{"arch": "jasper", "input": "log_mel", "spec_augment": true, "num_classes": 10, "norm": "batchnorm", "widths": [128, 128, 128], "beta2": 0.95, "beta1": 0.95, "shampoo_beta": 0.95, "one_sided": false, "steps": 15500, "batch_size": 256, "warmup_steps": 770}
Rows from block 2, named by matrix and row number. Rows with one number belong to one channel. Each number is 50 + 10 x the weight over its row's rms, rounded and kept within 0 to 99. All counts start at 0. After the name is the row's rms in percent of the matrix's.
# convs0: first width-9 conv (model.blocks.2.convs.0.weight, 128x128x9), inputs 18-26, a 9 kernel for each
# convs1: second width-9 conv (model.blocks.2.convs.1.weight, 128x128x9, transposed), outputs 18-26, a 9 kernel for each
convs0.8 099:46 57 79 70 37 34 35 49 58 47 23 18 67 97 76 19 47 35 48 43 40 56 59 47 45 42 60 70 57 55 37 27 54 46 66 57 50 60 53 46 26 33 52 45 56 42 37 64 62 51 46 52 49 55 54 49 55 60 34 39 58 38 51 45 38 46 30 64 72 54 41 47 49 51 52 63 67 43 46 45 50
convs1.8 099:52 57 50 34 48 60 57 40 60 40 36 67 70 67 76 66 67 38 47 59 56 40 50 48 55 42 44 55 53 60 65 51 40 50 55 47 53 50 36 31 41 39 48 52 59 41 51 54 42 49 46 30 51 69 45 42 43 38 48 55 47 39 26 49 67 60 38 31 36 38 47 60 45 64 49 41 52 48 67 44 53
convs0.9 108:42 64 44 42 66 39 57 43 48 43 32 61 61 40 60 49 48 51 43 59 43 42 56 38 46 52 46 45 33 40 47 35 37 44 55 57 50 55 30 46 42 62 55 60 57 51 50 46 38 43 48 58 53 53 51 56 51 41 49 53 54 47 53 57 63 48 37 50 54 48 47 44 45 74 45 49 44 42 50 48 40
convs1.9 129:40 52 48 51 29 54 60 49 45 48 48 36 38 47 49 60 56 63 60 53 40 50 50 25 42 44 44 49 55 44 37 51 32 31 46 49 51 43 50 65 59 78 75 55 50 62 49 44 48 38 59 57 60 56 56 52 42 44 30 56 26 54 62 43 36 36 40 55 43 60 68 48 44 40 42 54 56 52 72 55 39
convs0.10 092:70 42 46 66 41 52 54 52 46 48 65 37 69 49 52 38 70 50 48 50 58 40 36 57 63 40 61 45 49 52 65 53 72 46 47 35 45 30 62 56 44 49 46 62 52 33 49 54 55 46 53 57 42 53 68 43 58 60 63 42 31 63 39 53 45 52 46 52 56 57 30 56 51 49 63 49 39 51 55 44 31
convs1.10 101:52 54 58 63 46 62 42 50 49 42 58 48 55 53 43 50 38 57 47 61 49 44 48 48 53 60 48 33 54 44 48 71 58 49 54 55 50 58 50 67 44 47 78 48 32 56 52 70 65 49 40 48 57 46 45 45 57 54 51 45 36 48 24 44 46 41 40 42 43 43 32 53 62 61 40 47 65 45 49 49 41
convs0.11 092:52 60 69 43 67 43 58 36 42 64 52 33 35 38 95 84 69 57 48 49 64 71 47 42 44 38 42 49 61 39 71 39 31 50 40 51 67 63 49 53 68 73 40 30 53 48 40 39 50 65 60 49 46 53 47 56 69 39 30 30 38 60 56 50 53 38 37 30 49 45 61 63 58 41 60 46 51 49 31 41 47
convs1.11 098:51 39 20 53 48 68 58 49 51 46 47 61 60 63 73 34 52 50 50 56 36 49 45 49 53 66 49 62 35 25 42 37 43 46 43 35 57 52 59 47 43 56 40 53 50 48 51 43 43 28 31 43 35 51 45 64 53 67 53 52 55 49 53 57 49 45 44 44 48 42 63 49 57 63 58 55 53 53 54 58 44
convs0.12 075:40 58 47 51 63 28 45 58 44 43 53 55 62 57 26 52 58 60 52 49 46 58 64 64 60 48 58 47 41 40 47 50 64 51 37 60 55 60 59 43 49 44 34 41 40 48 42 53 59 54 66 65 49 32 40 35 44 40 41 40 37 38 46 37 46 51 53 38 41 59 51 68 53 53 47 54 40 43 61 51 56
convs1.12 080:47 52 40 47 29 49 74 45 58 50 43 46 31 49 53 38 38 50 24 30 53 49 54 58 60 72 70 37 56 66 50 15 32 38 46 22 42 36 32 54 53 48 52 46 36 51 44 43 64 67 63 53 50 38 49 51 62 51 35 60 62 54 41 51 44 29 42 59 51 60 55 47 63 39 36 36 47 39 48 53 57
convs0.13 082:61 60 53 34 49 54 55 63 48 70 45 46 70 53 61 47 32 39 46 68 56 52 37 47 48 49 54 45 45 47 49 42 49 33 42 50 49 54 48 58 50 54 45 22 36 65 40 30 47 56 60 52 44 59 55 41 58 51 45 42 48 42 44 40 51 55 47 46 45 46 40 36 68 40 54 56 47 37 40 53 53
convs1.13 089:59 60 53 52 58 61 36 44 55 48 43 40 50 65 62 56 61 49 52 56 45 44 54 46 54 41 56 61 54 48 43 53 46 52 51 55 56 58 58 31 32 51 53 47 54 67 66 52 39 27 49 51 42 56 52 60 65 39 56 54 44 45 29 42 44 33 60 46 62 58 51 48 36 55 48 44 39 48 61 52 49
convs0.14 095:59 58 49 45 59 37 57 49 40 34 45 61 59 51 55 57 53 63 45 54 51 52 61 54 46 57 47 53 58 48 55 42 41 46 52 56 41 32 53 52 57 39 76 51 56 51 42 46 46 54 58 46 60 44 66 54 52 56 37 47 57 62 68 38 48 46 47 48 45 40 48 59 43 53 46 49 61 50 38 30 40
convs1.14 106:37 48 43 58 35 54 65 44 52 45 38 54 52 44 50 57 57 48 60 52 66 56 53 59 55 52 51 55 44 43 52 55 44 62 54 44 58 59 63 55 44 44 47 50 46 61 72 53 63 54 41 46 46 42 56 47 43 45 49 60 53 58 56 53 64 54 33 42 59 52 52 56 41 52 58 59 64 54 49 49 58
convs0.15 092:58 43 51 39 49 37 59 43 33 44 82 41 55 35 27 56 63 51 60 59 59 55 56 32 49 40 43 55 55 46 48 54 58 53 49 28 61 45 61 62 71 48 42 33 37 55 50 47 41 47 38 33 46 55 42 70 56 61 70 66 54 41 26 77 59 40 56 46 43 40 58 40 45 57 48 47 42 50 44 50 53
convs1.15 084:45 52 31 53 44 36 47 33 47 67 31 44 26 42 36 58 51 32 52 54 45 51 51 52 34 68 67 33 49 46 46 42 48 45 55 43 58 41 39 41 59 57 49 41 47 38 57 31 39 51 61 34 45 62 59 48 41 41 66 51 52 49 41 63 56 31 51 48 69 64 55 57 66 61 44 36 32 47 54 49 56
convs0.16 101:62 48 66 50 51 56 37 65 56 56 54 47 54 34 51 58 55 71 56 44 56 50 52 50 42 53 39 48 43 24 36 40 38 48 40 35 52 45 57 47 37 39 46 50 54 45 27 18 37 56 51 42 47 60 62 44 40 55 51 53 37 44 54 43 56 63 32 36 59 52 63 64 58 69 40 41 53 65 57 54 52
convs1.16 116:52 50 54 53 50 41 39 68 45 45 63 49 65 37 54 56 66 55 46 49 46 37 24 43 64 59 50 52 37 48 64 50 49 40 51 48 52 41 46 38 56 47 48 43 50 44 47 43 44 59 47 40 50 51 55 43 45 54 58 51 55 41 52 40 54 52 63 81 73 28 43 35 44 55 41 57 55 35 25 55 40
convs0.17 094:46 52 40 44 44 66 41 39 51 39 42 55 55 47 52 48 57 40 59 54 49 59 69 58 39 47 40 86 53 63 53 56 23 26 44 57 32 46 51 48 44 54 89 28 60 43 50 35 42 56 60 50 49 42 59 60 42 47 55 48 52 51 43 50 51 39 48 49 43 56 53 41 39 57 50 36 52 51 50 45 45
convs1.17 103:47 43 74 54 58 54 54 69 58 46 63 57 36 51 71 58 36 50 61 49 63 64 56 41 59 66 51 56 57 46 39 44 46 46 34 55 61 62 64 42 41 38 58 43 57 48 59 48 65 53 34 55 47 49 36 41 58 42 31 56 65 37 38 41 55 51 53 42 57 43 53 49 46 59 55 49 56 61 56 52 72
convs0.18 096:61 59 70 53 47 44 47 49 55 56 68 58 40 47 34 61 41 52 57 60 55 43 56 47 40 48 46 28 40 33 59 68 47 52 49 59 44 54 59 44 41 50 48 39 59 59 51 81 60 49 46 46 39 60 47 64 50 46 39 38 32 51 49 43 49 61 58 35 47 51 47 54 52 57 48 46 58 56 52 50 50
convs1.18 108:45 50 54 54 57 63 61 75 70 52 40 38 56 44 51 65 54 57 54 46 42 34 52 60 61 67 56 47 57 61 45 70 49 46 52 55 57 39 41 42 38 50 66 64 54 43 55 48 46 59 43 48 51 66 48 55 48 32 51 44 37 32 36 48 43 57 53 54 60 60 62 64 59 54 45 59 49 47 37 27 60
convs0.19 101:43 59 65 25 41 68 57 42 64 65 42 51 69 43 53 33 38 42 40 47 56 37 55 69 43 60 44 53 59 53 50 45 56 42 44 65 41 43 55 43 49 53 60 36 65 49 39 46 72 55 52 47 63 62 39 50 53 10 32 79 53 48 54 50 50 45 44 86 46 46 61 47 56 56 50 48 48 36 39 38 46
convs1.19 110:59 59 55 46 66 40 55 52 59 45 42 43 55 44 51 62 58 44 50 39 44 62 59 56 44 33 53 46 55 58 57 37 50 56 45 49 46 38 65 47 57 66 45 58 40 49 54 49 52 46 57 58 59 59 52 55 21 23 62 59 45 60 70 54 56 44 48 49 50 71 59 50 52 48 45 30 45 52 38 44 59
convs0.20 115:51 35 48 60 40 58 44 53 53 57 44 56 63 65 46 40 59 42 53 48 48 49 47 60 55 49 51 56 51 46 53 51 61 39 64 54 58 47 45 64 39 42 50 49 44 39 41 43 46 43 62 42 56 64 47 49 49 56 30 66 44 45 35 55 49 49 26 48 51 43 42 61 32 46 51 68 44 58 52 47 46
convs1.20 103:58 39 56 46 52 46 43 62 44 55 50 77 46 59 54 39 37 55 38 51 65 44 35 57 60 33 47 53 45 40 50 51 35 55 59 58 55 46 55 46 56 41 55 46 36 43 37 39 39 55 72 62 48 73 40 52 40 72 62 52 54 51 36 54 57 49 59 75 57 44 64 50 50 55 47 59 72 49 47 66 58
convs0.21 121:64 31 51 39 47 48 51 42 56 52 51 51 36 34 47 51 53 48 51 25 54 41 72 45 41 43 57 67 54 32 40 69 52 60 47 40 47 44 36 42 66 43 52 45 63 40 56 56 52 46 39 49 54 58 46 31 57 56 45 43 55 59 46 48 57 45 49 48 58 53 50 45 67 34 49 46 67 47 41 57 43
convs1.21 103:31 51 14 31 44 21 41 49 18 55 49 37 49 58 40 42 47 39 58 63 61 63 61 41 54 44 44 39 65 60 61 63 59 65 56 61 62 69 52 58 62 38 69 46 40 33 47 60 47 45 48 54 28 53 27 44 45 58 46 56 44 59 57 56 53 69 47 50 53 37 48 56 55 46 60 30 40 33 47 63 56
convs0.22 085:45 51 59 37 55 54 44 58 67 56 44 51 52 55 41 36 48 63 58 48 45 46 39 52 58 40 51 44 49 61 63 47 49 58 61 63 63 41 61 60 35 58 53 48 35 48 71 49 68 35 54 55 65 36 43 59 42 61 57 44 55 51 42 52 58 55 68 49 55 33 42 49 73 53 34 70 60 65 40 33 27
convs1.22 091:53 37 42 58 52 50 46 51 58 62 45 52 50 23 48 51 51 55 33 36 58 49 59 49 46 54 52 40 55 41 37 49 51 66 64 58 49 74 44 42 45 52 52 48 39 49 45 59 49 57 57 68 54 48 38 79 58 56 49 55 67 63 51 69 62 51 59 42 38 45 33 54 59 45 42 55 61 41 54 46 42
convs0.23 084:43 54 30 29 48 47 68 68 45 60 54 69 60 74 52 23 41 60 45 43 39 44 34 51 61 55 54 45 60 42 57 39 53 57 43 43 59 51 48 56 57 62 65 71 32 37 53 57 61 54 63 54 48 52 57 60 40 52 69 39 36 39 35 54 46 52 44 64 78 52 28 44 59 55 52 64 51 54 44 46 59
convs1.23 087:61 49 54 46 55 41 53 53 50 41 43 55 75 57 53 44 48 48 39 47 67 55 50 48 70 54 60 49 55 31 38 46 53 38 48 50 36 47 40 28 54 51 44 47 60 38 43 55 33 50 45 56 62 76 49 59 59 68 67 55 56 49 67 58 52 52 59 32 36 45 56 51 61 48 37 26 38 48 59 44 34
convs0.24 093:60 76 32 57 34 39 49 37 47 59 85 56 32 42 55 61 50 46 56 52 49 40 31 42 58 49 52 51 51 72 73 55 48 44 35 53 50 53 47 66 75 60 50 43 26 52 35 50 60 55 65 48 48 36 33 73 47 76 57 38 34 22 34 48 52 48 52 48 44 46 56 50 48 48 51 45 53 49 51 49 59
convs1.24 090:50 44 42 49 33 34 55 42 51 71 52 37 60 75 62 47 79 51 37 45 41 34 39 50 60 65 53 42 41 46 29 23 48 46 56 41 38 38 44 37 39 47 64 44 48 41 46 45 45 46 43 31 46 47 49 60 68 51 27 45 54 57 17 62 48 56 45 36 37 48 47 51 52 59 51 42 69 45 57 51 64
convs0.25 128:51 43 71 40 58 50 62 47 31 48 39 47 40 76 81 32 59 51 54 44 47 47 62 47 47 40 53 70 45 36 35 62 66 62 40 49 42 59 50 39 29 60 90 30 49 56 47 43 39 38 43 65 53 46 52 43 56 56 43 42 71 48 35 40 52 57 37 34 82 45 48 49 48 53 48 60 49 41 44 54 47
convs1.25 108:50 35 34 58 28 51 49 45 36 41 41 83 90 49 67 31 33 40 51 51 40 55 33 56 65 36 73 45 57 42 54 37 50 71 60 68 44 58 56 58 54 53 42 47 38 45 48 49 30 51 67 61 53 57 53 47 45 21 69 55 52 32 42 43 41 38 44 35 55 59 70 53 45 46 48 43 41 56 45 54 52
convs0.26 087:58 62 39 56 56 49 32 39 61 39 49 64 48 69 33 40 39 56 34 55 46 38 48 50 57 60 50 36 43 52 57 45 47 42 51 53 58 62 39 61 43 47 40 62 44 50 51 59 32 46 50 34 56 47 54 55 44 46 50 36 61 59 44 47 42 51 31 52 55 66 48 43 53 50 62 47 55 70 53 54 43
convs1.26 093:49 50 14 43 48 40 51 39 65 60 35 44 57 54 64 54 50 54 34 39 37 51 32 42 64 66 39 29 38 55 64 49 39 48 49 56 50 50 54 58 68 49 37 50 42 48 41 70 55 57 42 42 59 50 42 47 33 46 60 57 50 53 46 58 39 50 40 38 42 56 47 62 60 57 45 36 37 37 33 51 55
convs0.27 070:35 38 33 51 49 65 28 44 49 48 40 38 55 31 47 43 63 51 54 65 58 55 48 40 45 40 50 53 48 47 51 46 28 38 44 38 49 33 42 33 69 57 45 39 56 42 56 52 53 59 41 34 51 51 55 58 54 57 63 56 35 49 42 69 63 72 91 67 50 47 51 56 40 41 62 47 44 44 45 51 57
convs1.27 079:39 62 67 60 70 61 42 50 54 45 47 44 49 42 43 31 40 38 40 45 48 36 44 41 38 63 63 59 47 36 33 39 49 55 36 47 56 66 65 48 56 59 47 32 26 42 54 55 59 63 58 55 58 44 44 57 58 45 43 26 29 40 35 44 55 50 47 36 43 41 53 54 56 57 64 54 53 55 57 39 47
convs0.28 087:59 38 54 46 44 63 47 32 49 64 35 58 38 47 53 42 50 56 43 42 50 45 58 45 53 46 49 57 60 52 35 71 70 54 49 60 32 46 57 43 41 55 68 41 51 57 39 41 38 33 46 58 51 32 61 57 54 35 40 55 35 51 47 53 55 35 55 45 45 48 45 37 56 64 52 35 46 47 45 40 46
convs1.28 091:57 71 54 59 55 55 60 60 50 65 51 64 49 63 79 46 55 52 68 65 64 49 63 43 44 35 47 31 38 62 53 45 48 44 33 47 55 42 55 30 14 51 45 37 45 51 45 41 45 61 62 48 52 63 62 55 49 58 57 58 44 36 42 46 51 36 41 53 55 30 49 41 48 56 41 54 50 58 58 60 57
convs0.29 094:42 50 49 54 31 45 65 59 48 52 56 47 40 44 48 54 41 50 41 37 47 44 58 50 62 57 62 59 67 51 38 61 49 38 54 46 62 32 49 42 48 53 50 48 37 37 40 63 46 52 60 35 47 58 55 56 27 46 59 55 45 52 58 70 32 52 57 51 46 57 47 45 87 54 66 44 41 42 48 52 29
convs1.29 104:55 50 48 41 57 49 64 43 53 52 49 43 59 44 47 50 44 45 47 47 45 43 39 55 50 40 38 35 38 38 64 65 48 32 70 53 54 58 37 45 53 51 49 56 45 55 46 39 51 46 52 40 55 49 74 49 60 49 49 58 53 65 48 48 52 53 43 50 35 47 53 62 68 62 64 51 58 57 43 62 34
convs0.30 093:51 39 46 54 50 34 45 51 56 46 40 51 40 56 67 44 48 43 45 55 49 52 47 47 58 64 44 60 61 63 76 57 53 55 36 41 46 45 52 44 53 49 50 49 52 63 50 46 32 30 48 62 52 48 50 44 43 36 48 39 43 47 57 56 54 44 54 55 52 55 47 29 61 48 44 45 45 55 49 44 55
convs1.30 092:40 36 53 49 43 52 54 44 50 49 60 55 61 52 34 41 41 55 58 64 51 39 53 45 51 58 54 43 65 35 48 51 43 57 62 50 40 45 50 57 50 51 54 53 57 60 36 32 61 46 68 62 49 54 67 60 54 45 51 74 54 62 69 48 52 48 46 42 26 41 51 36 36 45 68 49 48 42 44 53 58
convs0.31 106:57 46 36 51 59 99 40 40 71 45 48 55 37 47 47 73 57 52 41 47 52 56 49 52 44 48 56 53 57 54 45 44 47 54 58 39 56 40 46 56 47 60 23 49 49 50 58 49 51 64 41 53 41 47 59 44 49 51 35 45 66 41 59 59 49 46 51 54 67 49 52 47 48 52 43 57 42 56 54 41 70
convs1.31 108:41 44 54 37 52 66 42 47 44 46 48 41 62 55 60 52 53 48 51 58 48 50 42 55 51 50 56 34 44 46 43 49 56 58 49 49 65 46 54 43 37 46 67 69 58 61 60 71 46 65 64 44 61 53 46 41 53 40 55 53 56 53 58 54 55 43 47 65 50 70 42 50 45 49 57 35 39 60 48 52 46
convs0.32 085:33 58 37 34 90 20 59 71 35 72 39 45 41 56 68 22 71 38 57 53 50 42 57 34 51 57 50 52 45 53 49 45 53 45 49 52 39 45 43 47 52 50 67 31 52 64 43 39 53 37 55 57 44 46 29 37 49 53 29 56 40 34 37 54 49 51 53 74 41 44 50 47 42 56 50 65 44 34 46 46 43
convs1.32 093:65 40 50 54 65 52 52 38 38 49 51 74 57 57 48 53 46 29 59 45 46 57 59 51 52 47 38 58 44 40 35 32 50 50 51 52 39 54 47 37 52 46 32 39 34 65 57 57 52 48 58 61 50 48 43 54 71 52 36 48 45 38 65 60 60 42 48 54 45 56 47 47 51 48 38 41 45 52 51 48 53
convs0.33 093:46 49 40 61 81 67 38 52 67 52 46 55 53 46 36 41 40 58 33 53 50 48 55 36 59 59 54 39 38 52 56 46 35 22 46 45 52 36 51 52 83 41 36 56 50 39 46 54 57 52 57 51 49 45 51 50 27 33 63 46 28 52 61 40 48 62 61 48 52 55 52 55 67 46 40 47 65 51 56 52 58
convs1.33 106:39 51 49 56 55 70 39 45 50 54 49 35 45 65 51 51 55 66 40 44 50 42 36 46 75 53 49 38 41 56 51 48 44 52 57 51 50 50 66 42 33 54 49 50 54 50 37 44 51 45 48 60 68 43 40 37 42 42 43 76 62 52 40 44 47 33 44 41 42 49 55 47 35 47 41 50 47 40 41 43 43
convs0.34 104:34 40 38 70 54 75 39 54 71 45 45 50 40 48 48 46 41 42 40 45 64 64 50 46 46 61 46 44 38 50 45 54 43 44 43 39 46 54 43 30 76 28 38 39 47 51 36 54 53 46 53 41 36 45 51 37 44 45 53 56 43 55 43 58 38 45 54 35 47 49 58 41 50 53 69 50 45 62 43 54 41
convs1.34 108:44 50 60 40 72 51 56 41 60 48 57 53 54 73 51 51 54 56 55 49 54 39 43 51 48 57 71 39 49 71 37 47 38 38 50 43 48 51 51 63 48 50 47 52 56 39 48 46 41 48 58 64 48 52 45 55 46 62 52 70 51 51 54 44 62 54 61 57 50 67 57 58 55 38 62 48 50 66 55 51 54
convs0.35 088:41 49 58 59 38 44 41 55 43 58 56 53 42 54 53 55 27 46 49 47 56 47 32 23 48 48 53 48 51 60 72 48 46 59 43 28 58 59 46 49 53 67 30 52 47 40 53 41 54 76 55 41 43 28 51 69 47 55 53 52 38 48 53 56 41 51 45 45 43 64 39 40 36 43 51 48 57 56 40 42 40
convs1.35 101:65 39 61 54 20 41 47 47 44 60 59 56 30 51 59 48 58 48 44 47 49 43 41 53 48 46 66 54 52 51 40 36 55 56 50 66 62 73 52 38 26 40 54 33 48 43 70 56 40 47 44 52 57 54 40 54 65 43 42 45 46 42 32 30 53 52 44 54 61 47 54 57 47 46 49 56 50 65 47 56 38
convs0.36 124:53 40 39 48 33 42 52 42 52 38 53 43 55 61 49 47 50 47 63 43 50 47 46 27 49 48 49 45 48 37 70 50 42 50 54 55 50 60 33 61 70 38 50 43 45 58 60 50 26 36 48 55 53 48 51 54 44 56 60 41 54 51 42 50 46 58 40 48 63 45 43 60 46 66 57 33 27 47 51 55 49
convs1.36 131:52 41 52 53 46 32 52 47 62 50 46 40 51 38 40 29 47 53 45 46 53 62 38 51 37 63 50 43 36 44 35 34 47 64 44 53 49 59 63 54 66 76 54 46 47 40 50 56 55 58 62 51 50 42 62 54 40 45 34 35 53 41 51 59 52 61 52 49 45 43 54 64 56 47 50 53 73 67 60 49 42
convs0.37 081:62 35 56 37 35 36 53 56 40 66 47 45 36 40 46 36 46 48 43 48 52 57 58 50 50 66 52 76 54 47 33 43 56 51 57 49 55 57 46 53 37 57 45 48 42 41 48 37 58 48 52 62 57 66 40 44 49 48 57 63 60 44 38 59 55 37 42 45 55 37 46 38 45 44 39 56 55 43 60 73 45
convs1.37 090:56 44 35 50 46 53 60 68 51 46 44 53 50 50 47 51 55 52 57 60 52 41 60 61 56 48 62 43 46 36 61 63 62 59 43 34 49 36 40 43 27 50 60 55 67 50 56 45 52 47 51 46 40 43 52 46 58 61 66 55 48 45 68 36 56 44 53 55 34 50 58 53 67 60 59 61 39 48 34 35 39
convs0.38 086:44 43 62 46 30 57 50 65 76 49 44 48 63 43 35 51 50 64 53 36 47 53 44 30 56 33 45 46 48 50 41 39 51 56 39 61 48 54 32 32 53 38 47 51 54 53 58 46 54 44 43 59 47 51 55 59 41 53 49 52 53 36 48 46 49 51 51 39 45 45 32 34 47 45 48 43 66 43 54 41 45
convs1.38 091:48 55 50 43 45 33 40 64 51 51 47 42 46 46 48 54 60 57 43 58 63 53 41 53 48 61 42 59 44 58 71 57 57 53 57 62 49 48 53 46 61 47 58 43 47 44 55 65 45 55 70 58 50 45 46 49 48 45 46 58 41 37 44 58 42 50 49 55 59 42 50 50 54 63 52 68 53 46 46 40 40
convs0.39 133:38 69 43 51 50 56 45 37 50 65 62 45 55 48 60 42 60 37 49 35 49 50 48 47 53 55 44 53 41 32 65 47 39 44 59 45 50 55 43 42 62 52 55 41 48 44 41 51 45 45 57 46 42 58 61 45 59 65 25 40 73 44 43 45 37 47 77 48 42 58 45 54 52 32 54 65 36 41 47 46 56
convs1.39 109:52 44 48 31 59 63 49 46 58 51 53 27 57 46 33 39 50 36 60 68 65 79 77 52 48 46 41 64 48 56 58 57 60 60 54 62 50 52 63 35 48 54 54 36 52 39 49 52 56 51 60 66 55 36 41 40 71 41 44 47 61 28 50 48 44 56 49 47 61 33 48 40 45 67 49 45 58 42 43 52 43
convs0.40 093:44 46 46 50 73 35 36 55 51 57 45 45 57 49 33 57 67 57 60 54 46 40 44 52 49 50 43 60 59 38 32 38 42 43 58 64 52 57 43 58 54 52 48 49 34 44 44 52 54 54 59 71 58 69 34 45 55 52 64 61 59 45 41 33 41 57 56 50 64 53 42 38 41 44 43 52 45 52 66 62 56
convs1.40 089:53 60 61 57 50 54 70 53 47 33 62 48 39 62 33 49 26 50 58 31 30 52 46 51 64 44 67 51 51 51 39 47 65 44 59 43 71 42 50 44 34 36 53 48 41 42 49 57 65 51 57 62 46 59 51 63 63 40 58 55 53 44 33 25 56 71 71 56 49 34 46 37 44 44 47 42 34 35 56 43 61
convs0.41 124:68 45 26 58 34 73 48 30 48 51 45 35 72 47 37 95 30 54 65 50 56 54 45 49 49 45 40 62 58 27 56 54 59 34 41 41 40 35 53 30 58 71 14 55 62 41 55 78 42 42 69 42 54 49 56 56 46 28 60 89 26 24 73 40 63 43 52 52 41 62 49 53 49 58 47 58 40 56 53 55 56
convs1.41 098:66 48 68 54 64 53 56 63 32 44 61 46 79 78 27 51 27 38 69 42 62 46 52 60 66 51 45 47 40 41 63 41 65 69 50 55 39 51 48 62 59 56 49 42 48 52 51 44 47 54 66 55 69 53 49 57 52 58 38 60 53 62 57 50 57 60 55 51 40 61 52 57 48 56 41 43 42 49 61 38 49
convs0.42 084:35 51 45 57 44 37 68 47 45 56 59 44 45 70 47 50 73 33 52 36 35 54 50 57 38 49 27 63 73 55 64 68 54 44 35 42 52 52 65 55 39 45 45 30 48 51 48 48 46 50 58 51 40 37 64 54 54 59 58 37 50 54 37 42 45 39 43 50 50 42 46 43 54 36 46 47 50 57 59 66 47
convs1.42 093:43 62 46 65 49 42 62 44 56 54 63 71 49 41 69 44 66 62 38 40 42 37 42 40 53 44 44 41 63 19 44 47 53 45 64 44 59 67 46 54 57 37 30 32 36 48 39 55 45 55 45 32 55 29 37 53 65 51 47 38 53 46 48 59 63 58 45 50 39 47 49 49 66 45 64 55 50 46 56 52 42
convs0.43 081:43 34 56 61 52 45 43 26 60 44 40 54 48 44 53 63 57 52 47 49 66 47 59 59 66 47 38 63 55 72 69 55 52 39 47 45 43 41 50 46 56 51 59 48 38 47 32 29 30 32 46 44 42 41 55 59 43 61 49 33 50 49 67 64 57 65 63 44 46 39 33 49 67 34 45 42 47 46 37 47 52
convs1.43 087:49 71 49 48 50 44 37 41 49 63 49 33 38 52 64 52 53 37 50 36 24 50 57 69 54 63 60 53 47 62 52 32 65 53 39 50 39 55 60 54 46 46 55 54 60 32 49 51 60 63 55 41 36 57 32 37 24 24 27 45 55 37 54 29 42 37 35 48 54 52 45 48 66 51 47 34 47 56 45 42 34
convs0.44 086:51 53 43 55 29 50 35 57 59 39 40 49 66 41 38 25 64 56 63 54 69 75 54 59 49 37 29 48 39 51 49 47 49 46 50 57 46 65 63 54 65 58 60 47 38 59 52 52 49 53 46 45 49 42 42 35 44 47 31 45 64 59 52 57 47 32 42 37 62 63 59 63 50 61 55 47 44 49 57 49 54
convs1.44 086:53 43 48 57 60 52 51 50 48 55 46 53 23 28 29 30 42 52 42 50 50 63 50 59 47 33 59 47 42 48 54 39 30 44 45 57 62 51 71 31 32 43 50 58 46 46 54 55 42 33 72 57 63 54 46 45 48 48 32 59 48 60 54 56 55 56 53 76 73 48 63 54 52 54 48 50 38 58 59 40 51
convs0.45 122:50 37 49 57 53 19 76 46 48 44 55 55 62 50 37 45 53 40 61 45 49 48 41 47 54 43 45 56 49 67 48 35 44 49 57 48 55 47 60 63 37 18 51 77 54 38 58 35 36 56 64 44 36 59 47 42 60 38 50 59 48 46 51 45 51 49 41 35 63 67 50 49 48 60 57 46 39 55 65 42 48
convs1.45 108:29 32 41 45 41 33 27 35 41 64 58 50 46 39 53 53 43 50 49 63 73 59 32 51 71 43 45 60 62 63 58 55 57 62 50 46 44 58 33 50 47 42 52 63 50 38 27 51 63 56 62 51 58 46 59 37 66 46 45 37 56 52 54 48 71 61 46 49 39 52 52 51 59 45 50 37 53 42 68 42 62
convs0.46 099:48 48 51 38 38 54 70 48 28 51 41 31 42 35 40 60 39 60 47 45 42 56 57 74 60 46 51 73 69 63 58 51 60 31 44 62 48 50 43 50 56 64 50 54 62 52 45 51 37 50 53 35 52 44 49 54 50 52 36 50 57 47 64 49 42 52 39 51 49 43 52 57 47 46 54 57 51 54 47 46 51
convs1.46 100:67 67 45 54 56 33 36 49 39 50 51 62 46 62 37 55 53 52 43 29 46 49 62 53 32 44 56 61 54 53 52 42 43 48 38 48 45 51 49 42 46 55 61 39 56 51 49 49 36 52 48 57 52 36 41 52 35 47 61 65 63 63 51 56 55 47 54 44 59 63 66 63 60 36 25 41 44 55 51 43 46
convs0.47 085:44 45 36 46 54 33 29 52 66 41 51 50 67 37 40 25 60 47 65 55 50 56 40 41 42 62 55 57 58 52 52 61 70 74 51 28 39 49 46 40 40 41 41 37 47 45 59 54 44 45 31 35 37 44 41 52 61 58 51 45 54 53 56 52 44 46 54 43 51 52 57 47 44 52 56 51 39 48 39 48 62
convs1.47 087:54 52 35 37 41 52 59 45 49 66 38 44 69 67 45 43 56 40 66 46 64 54 51 56 53 54 45 31 53 41 46 51 63 44 53 40 62 58 40 17 15 33 45 44 52 69 65 52 56 55 62 37 52 56 25 41 42 39 66 55 44 51 46 69 55 60 61 66 53 53 32 50 40 50 46 40 37 44 54 46 62
convs0.48 089:63 51 52 37 68 47 62 42 48 56 38 51 40 53 61 42 39 44 43 52 51 49 48 50 57 57 58 63 39 45 60 61 60 55 25 38 57 47 47 47 58 47 41 61 44 40 52 60 54 49 30 39 58 52 53 52 60 54 66 50 36 58 54 34 37 40 49 40 47 46 30 50 53 56 51 49 56 57 31 34 52
convs1.48 098:38 38 35 52 44 53 36 49 48 61 38 53 23 46 41 42 62 55 61 65 57 49 54 34 54 59 38 57 64 50 51 42 39 69 53 70 51 50 32 43 36 40 40 63 42 44 53 66 42 39 42 42 41 46 43 58 30 42 53 44 44 51 67 58 41 42 58 51 51 49 39 64 57 51 37 52 51 66 60 61 61
convs0.49 082:52 70 32 38 33 49 24 41 57 58 66 46 79 47 52 47 43 43 44 27 61 77 61 48 59 52 52 49 55 49 50 42 44 44 57 38 43 49 56 49 54 46 45 47 75 39 47 46 58 53 49 46 51 51 39 33 57 74 44 36 59 45 45 35 40 34 42 37 58 68 56 43 41 46 58 45 64 58 48 51 47
convs1.49 095:49 70 60 47 51 25 25 54 61 56 49 38 50 67 65 76 43 48 39 66 57 53 42 47 52 38 39 49 44 50 57 62 45 27 39 40 60 35 44 33 36 52 45 67 72 41 51 54 44 48 66 41 47 75 69 51 59 55 32 36 47 48 44 33 44 47 22 34 46 55 61 62 39 57 46 62 62 62 57 61 51